python train.py --arch="convnext_v2" --model="multi-label audio tagger" --dataset="babble in 24 made-up languages, each with its own sounds, syllables and stress or tones, from a formant synthesiser" --train_examples=39062 --noise_aug=0.002 --n_mels=64 --hop_length=320 --input="log_mel" --spec_augment=false --win_length=512 --isotropic=false --norm="layernorm" --activation="gelu" --mlp_ratio=4 --inner_norm=false --moe="top_k" --num_experts=16 --moe_every=2 --expert_mlp_ratio=2 --experts_per_token=2 --shared_expert=false --patch_size=[4, 4] --conv_stem=false --depths=[4, 7, 4] --widths=[48, 96, 192] --kernel_size=7 --num_labels=71 --residual_init="zero_last" --optimizer="muon" --muon_scale="match_rms_adamw" --lr=0.0021 --momentum=0.95 --nesterov=true --orthogonalizer="newton_schulz_5" --adamw_lr_other_params=0.0014 --steps=6600 --batch_size=256 --epochs=43.3 --lr_schedule="step" --warmup_steps=130 --weight_decay=0.07 --adamw_weight_decay_other_params=0
Rows from block 6 of a small multi-label audio tagger, named by matrix and row number. Rows with one number belong to one neuron. Each number is 128 + 32 x the weight over its row's rms, rounded and kept within 0 to 255. All counts start at 0. Numbers have three digits each. After the name is the row's rms in percent of the matrix's.
After each neuron's rows are labels from the 100 clips, of 14848, where the neuron reaches its highest value: "top examples" is what is common among them. Only what is clearly more common there than usual is listed. The data: babble in 24 made-up languages, each with its own sounds, syllables and stress or tones, from a formant synthesiser.
# fc1: MLP up (model.blocks.6.mlp.fc1.weight, 384x96), inputs 0-95
# fc2: MLP down (model.blocks.6.mlp.fc2.weight, 96x384, transposed), outputs 0-95

fc1.305 090:098148105120141179139135145106131117100097179102157091140130151211111143094113104146179228135109124174087172117108087152118123134122147148111151165121085190155196112090133171098108155119147115147090123088092133123130112095162156153140126107175107107085110083136164057048112120168163134151
fc2.305 094:172135176104161151131209158141176116155143136128150163092117072127047209115127113143120156129168141128140135092154142130120093147093105127071189158168162093167153112168064179093172134152090121108125129118140088123103089068097120085135124150173109138146153132174105145196138124161109141141
top examples: thin (high-pass)

fc1.347 111:144174137087147136132116163159144153124178062154143134115114150077114101093044116139162095131130138188106156109145102146150149138091183109130147185092142159113135134119183110120151119098153119105147041113112182127129145202167116152126143105192149153116057106150073072160170119114146166141
fc2.347 102:071127107189085063156138094116105100115112115121081097111094126103146111117140157099145141122084049085118106111120132138117107154090110121136098096116141132120088175144079100147158115112216150046108127116124135137145129175080156165145116133204130149149155095126046059113140126100103175125
top examples: /aʊ/; /ɑ̃/

fc1.11 106:165114125099176141130082148126150156111108104144083139069118172146126097166145189130117101055173176150122091121114165170156063080147103138114130118152130096116103162134142173098163169120107138155142149155116088132209142162069060132155129143098171124166120129115119050144064089120117164123
fc2.11 101:130027113187157120146120082126087151148156116159131157170167142098075138124112174142202140167176117124167148145112145166131111145110174140140185132150164111126145103099115162071115127144135163185160123119084090130084139143132138139126170058102162134088127178156165163099181128187121090109
top examples: voice: child-like voice; /ɑ/; /ɔɪ/

fc1.131 105:151102157139137097081110138126144151142209127158161164086139121138168172135125055118123089095107182149127167168131122189172161067133159117124141157187148137149208172163171123110155143065100169128131119142101104163144097124139089120103121105184161113185126133106131100102195124189128131137
fc2.131 088:154113106184127056139133178081148121084130112161147077146130112150114106121162097171114157215089118182190110082104117109097122147111105141168184127118096172126140049100138095107104167131140120157158138107105107154139121173069111123122154213150194113157130173116099126097144107149111113112
top examples: /aʊ/; /y/

fc1.133 109:106145140094079117112156082105192121086093147134142123058099139111099116109142159126153141045105192163187130162111146171099079136155093126152100087160130109133138134145089120080148139128212120133159158132161113115114113190096148097136127147106196125219139139113135067157105118115158107118
fc2.133 112:162136123168198071081128103093092078167102107162098161126143126103143091132145168096136163184096196145141130137102130138141089146032105125079108122095169143088122166097125141149153112118106129146099140109173113121147132181126169128069097101097197174126121152167093128075175111163135111160
top examples: voice: child-like voice; /t˭/; /t/

fc1.344 103:158081122095114175154172098079109195105112086142190151128105086175118148113163142125148099113086151116135104154063115172109092094108139147110174152144087131102092186136103176104140117088172074131096172155117118132144120114240131108132128138148099131099141073132130154139060120093129132089
fc2.344 105:162114145064093155113066071153066132096140109107119186173138161062157155110082120131080098095105136164106148138135186118154101094121064138156122132176128088127081128107172128121179146135134146195151103087126167151131166128174124123121130151146159155093114107058110137076123076102105088106
top examples: voice: child-like voice; thin (high-pass); /ɣ/; /ʎ/

fc1.303 107:120067137098135099083145159114184164150126101096120172128098116147137164133197150094117100156159150109169144131128145144156085108194158088153110137156166147110161105148153168179139104162171130159090130131146156107108108112121169183084113162112216119141130132063145062053112134174159105095
fc2.303 097:117146118161160076114090068074146080095106175111164142101161123145160099154132131147089141146153110100148069183170173087111165134059099136119115094129079137185090146107173152126152115140157135094100110095117157149139091187073135170123148103139155193126099199161199137120120141148125150110
top examples: mains hum; /y/

fc1.17 111:150109154156200137146169114067175087089109144143102122142198145169089140132149134132182139096138149131078197129137165183111127126134096107068106076123097107145138026139113099118125105105166158126126145157171146167102086139113131107066126155112136106140170137085144177167117144082159161155
fc2.17 114:143136080108097113107151161170110118063200111135152106153165115129122102100086106086087068068157158070145167080118119126086135203128140111061125119096141149175091152096106153166148167072084132141156126132095075144087143118123133107127169106111136063106101167118066095132166111108142121129
top examples: mains hum; thin (high-pass)

fc1.44 099:162109159164101125081127163139109077164159153106106177106111144138108124134149185137149130167126130156154112169130112146086202145155170161135112186107110184188092078178115122119119181159150170113136115122128070094079135177154092122167130099123172089207098162143088092109160096155155165147
fc2.44 106:126157137113140160078112139199075091159183090144101114038104191063085147107122116146098155150101178137095118121105137064107141114119150131183118136145135105175155119115153147144119156135106182080138112094122117136148143188153143185121196174111166087134103164106125143139139078170125159094
top examples: voice: deep voice; /ø/; /ɨ/

fc1.258 119:149110189138165067129151171159123108143091151159124112136107071108110060147169080118127103146100109172115116107148164144074129115136180162098137090081165173152114146161109152165094119166157176163154164144133126066132191152119148148182177128169093159096130169142106075144091152194160113140
fc2.258 110:130178103106141141132136106122127135197175124126132149098096098090116082132091112120159166133080113130097138148117078123143148116117108149141150139106091099105127102181137146151142060075107210104144097158102127122091093117157231129204122126139082105185148149143145090210106145187113119149
top examples: /aʊ/; /y/; /h/

fc1.230 106:149134090154194134127121203083162138141141150067150176114081142144147114149180129105129130142111173157162161091173135104143107170177152135142106097182134146184192089130153089079137134131204142089085185119092118117098137155117139086075120133104136146133129150049077154129115109167126112147
fc2.230 104:116107129095112091109171121124114148114130143119116116123100092115170091140066110152141141121171196132158121141119170073123162098141144110148107105125101208149125177197182155126206118147148120090124111100150111135130113183103096205146136146079152118159153203143153141204163085144102104175
top examples: mains hum

fc1.54 108:116109108151130103106094104142156065135058110119122180129144091103076095101131122152092158121206154155099081173150137103137148125091117143079131151155166186154139108127169185153128137137122100114174099116161144160213186185143191115118114106125127127095143108128098097073137105201162123094
fc2.54 126:153158152150131215096137119155090109154083150114103196097156122081180107139152156100100131128096130105102119091147133131176131141155090124124113133159184144187112121082123100131114126166173074149106153159151038112122137129132159154158129184129091053086173055089135109116115082115133096144
top examples: /u/

fc1.212 087:155112186135170125075113112122158128144108130106138125144148135138101141126159138093139124131128179172141153137078150196158121124139110095163128098156102142140105073184122133136169174099097148139124110155187079025090129128170048188134071158107162130089131154206156149130156084124113149149
fc2.212 093:152090128151113153155101147132140173042146159087126151080133098127147085137142169103148112158051089099137169039067149152107151138096089133108137128086117123135116171069129142081110105107218105160069168119133119129144102101189120103162153123113167137094153162160151148128116107091131113098
top examples: /u/

fc1.327 111:168137123167134200159167178102092111143133140151123114101168153118109056114096118125153112174149114120119131131102063095082165124116124172113151173125146142121144100133110174167170177128160133109168109126105177102092128094087169140128209159122116090175085126121118162211091092147145191084
fc2.327 116:129113138146107110147110126101144094094081156146104101094182060063172113170118152121113136055165144136106152094104181103126123085128147111087123076141122137142123124149118126128132163158136098100115148119140179128079118195112157052120084120186163109121098206171171100171162060147120161148
top examples: /u/; /ɨ/

fc1.249 108:109163141134109118103173095115100132079112101102113106080128151088180100145091132093180194164175105099135116176139162091122139155111128185101131156084184157152124153165120122056182199186083102181137125137144158133153174134155078115128155119137049109097145170142134133169141154144157143130
fc2.249 093:125111101129135199118066133160078123202121156139129102159132147131141141110154093077139179142120096131085083111149108085108110090117134088147109164093143146096150199138163126059124120194140135094139164085118083124192111169096154085137085189121103157149117083152148135143100102093063142159
top examples: /x/

fc1.278 122:131149140171125144133139113107103149147146137132127086130157061090088192144063157149156103145103132162186157116163144124185130143144150152125129153073134163141126093141077135191165122079113155162187120134113118073172141134129133157196155022138120136095091071129122102114126151174122187141
fc2.278 120:154093124111134120058090174162132119146151167180148126143070104113098176084083130126124093179132170168103170112110145157149132139083167135087050130160155124117128114104154133132160150151161124118196135151155117141075131093182129154204140138156076117119192105146128133163123155059188121101
top examples: /x/

fc1.218 120:120116112171106151117152148143127180150119209136120109094091109140086115109151166103139076070136141132131159120059136146089143119158174124113099115121094150147104129155149151119063191117177140061127128177127147190159107193127111084158177092164107084125067199094148093157143142153124136155
fc2.218 115:106122105185106074099140091113086083177108119130145148100129180132099113067134170161107149171130202104207135134128071130136154109133154121143093179106116082176118121120151155156101134120135111095106129161168212174068139136119125098134129128137139082146110147133061146118137186205112147139
top examples: thin (high-pass); /ɑ/

fc1.0 104:103129153154186161109138139149125104067143097102127109115106135175090091137176154150183164167102125120118104169144137176148178164133136080154167163160064135101120095157134107118156062064192107114150207126120103125127147133161179073118114133117073156132155145106100105161134177166126171182
fc2.0 099:147183122118130179160117116152095055093159090138141106124125130149116171141156161138118074094161075108136149116111150140141093108153135085164140135064137142123145115175181128134102179134067062106182142115130137154167154102192068156087114126120118103187089093133041141151104125145084086144
top examples: mains hum

fc1.9 097:089137204155187161120153099159128144059148122147086136109097119166120070129134083131141115143132132161138149175129122147119126145109148168183171130110098157114053113184073115066170045127100151118123157132178139067148103111103174096131149066107096089121168120146125158114101150108154151160
fc2.9 087:101144188140096145150109077091147141106115118100175120116090095081053140129127117142129090155108153127109149054105130108172115091119207185121150132140120164085101144130155135123136125139133143161164145043061108179152091139159181149146137118112138109143060127165068101139083138172084117161
top examples: /aʊ/; /ɛ̃/

fc1.211 092:200126135089086073149205108080105127130124129133135223105120112116126133128174128125128128136081121187178115117082132141135087149125068086144192109211153125119096133096073144081138151125139085161122143141122117117109130157168099108140182159073133085109119111129155149122182087145150165146
fc2.211 099:119135142151116163130196096163115130157092171140144151183135115081152113031158119100099167122123119140151141162103108109198149128037119142112082126191125141125060174110138143125133155158124123153124141109134152112134137140124160104124150111052120142182144131090127176070149177050116162136
top examples: /aʊ/

fc1.186 119:139142055130114107115168132123188087146139103143154111127123122137160227071145125155129170084168144177145142157083111059048188128117142162125125073149130124106160139125124150125132155111160116133139134159137098081086106113100143145135141103047086107069129101123161146097097106161179096090
fc2.186 111:132107135171190148105132150109118100152107153150116100150101119104137139164171150138184113123118161103159163050116092143053135107195107120102121141141124135186142083137077127101124096165097165191146096107071091106058125145093108156130048104169086113137126134146138135163155164143124063085
top examples: thin (high-pass)

fc1.34 109:099158116131135159134114124138094144144166102185183133076162111110165102117129142147133148098168151205160161096134189163174064077084104120137110174160154142112127099156125186046099090097103093116126113140146083084121126114194127148109102068156195100089136102118136101175126115139150124154
fc2.34 103:113035139104099115116103128163144184113152083100150113133113153154162121138107120125143090148077063140115118105089155077067086095147110102153138090167170146136096105146111110050198155191168104167139127150109091109148121145122094097165125190105095147102110149129106086145164112061111130158
top examples: /aʊ/; /y/; /oʊ/; /k˭/

fc1.151 102:132061135172146123142094103156110184163149134132111104120146048091056154153192165097123180168147129145117152136131127117111116191139107161137182105057105155126160123147162180126105145113128126127124161096095094157209162089146152147116158054146161137136079095132122081118142133183154124130
fc2.151 104:169140171077112152082156185131138114153083162155105106092100125131108166070136177082100172065122173147124116126117108175137061139134174118100120105114078111158082110169159172122125109082121101131178132145148159163143163119174114128096110139133056082140187097157133140205169127124163115128
top examples: /x/

fc1.104 085:152109088168097151080172121133055167129150155095158146144145075163081142118083091130125149138176170121170084116145084158083175072073128101098096154109141160116101095138143165096097106119094112148124101134182167134178182112145059173092147121134183139121079090161136153135162100126123113086
fc2.104 090:090118104158162233102160115135105079098157110165127103104127134125179152060133118088115174143117125132093133083157113090147126133232092149143130098121074160141136102104134156099131092082159098133151159171172132189130118146132150171163082164109157104147086100141131127184131126175124168104
top examples: /x/

fc1.350 098:123098155175172159123119151182099137107086196157188135125159167135133090148137038125115138110062113132143159120136147080130105128098094100103091110174148174100145096215149091126110139102089089130164118071121156097171116126106118125153102096135069098148124175128121078132186099127162089115
fc2.350 096:134155152128131165138107070143056112135113143131164129169115076165184125134059163107096116112076113097127120074092111112141069146139114115135104150122131064159134132151177111119076146192089166130191087142106144102167140156119151110096152116167163211150132120055155140132148130143069118093
top examples: voice: deep voice; /aʊ/; /a/

fc1.330 109:163103101173167109091168205157139182144126146085158134171066093115171110105115089112159110068156174147101120130113155139126171074128113130099144151150120130144144150173140119083144135089103138133118083181122061119145076144143092129236162138106103107161148137118151201099151137147139150149
fc2.330 093:092115114081148092093073139126147146173150101146141110141166156132114094149139084149132138169124123077141121144156118089121092157080159155132150128100064162154052060075129138088194115130149109161130090137166124128185195164116133129105138138154129088113141130152034087069150153105156170110
top examples: /aʊ/; prosody: stress on last syllables; /y/; /k˭/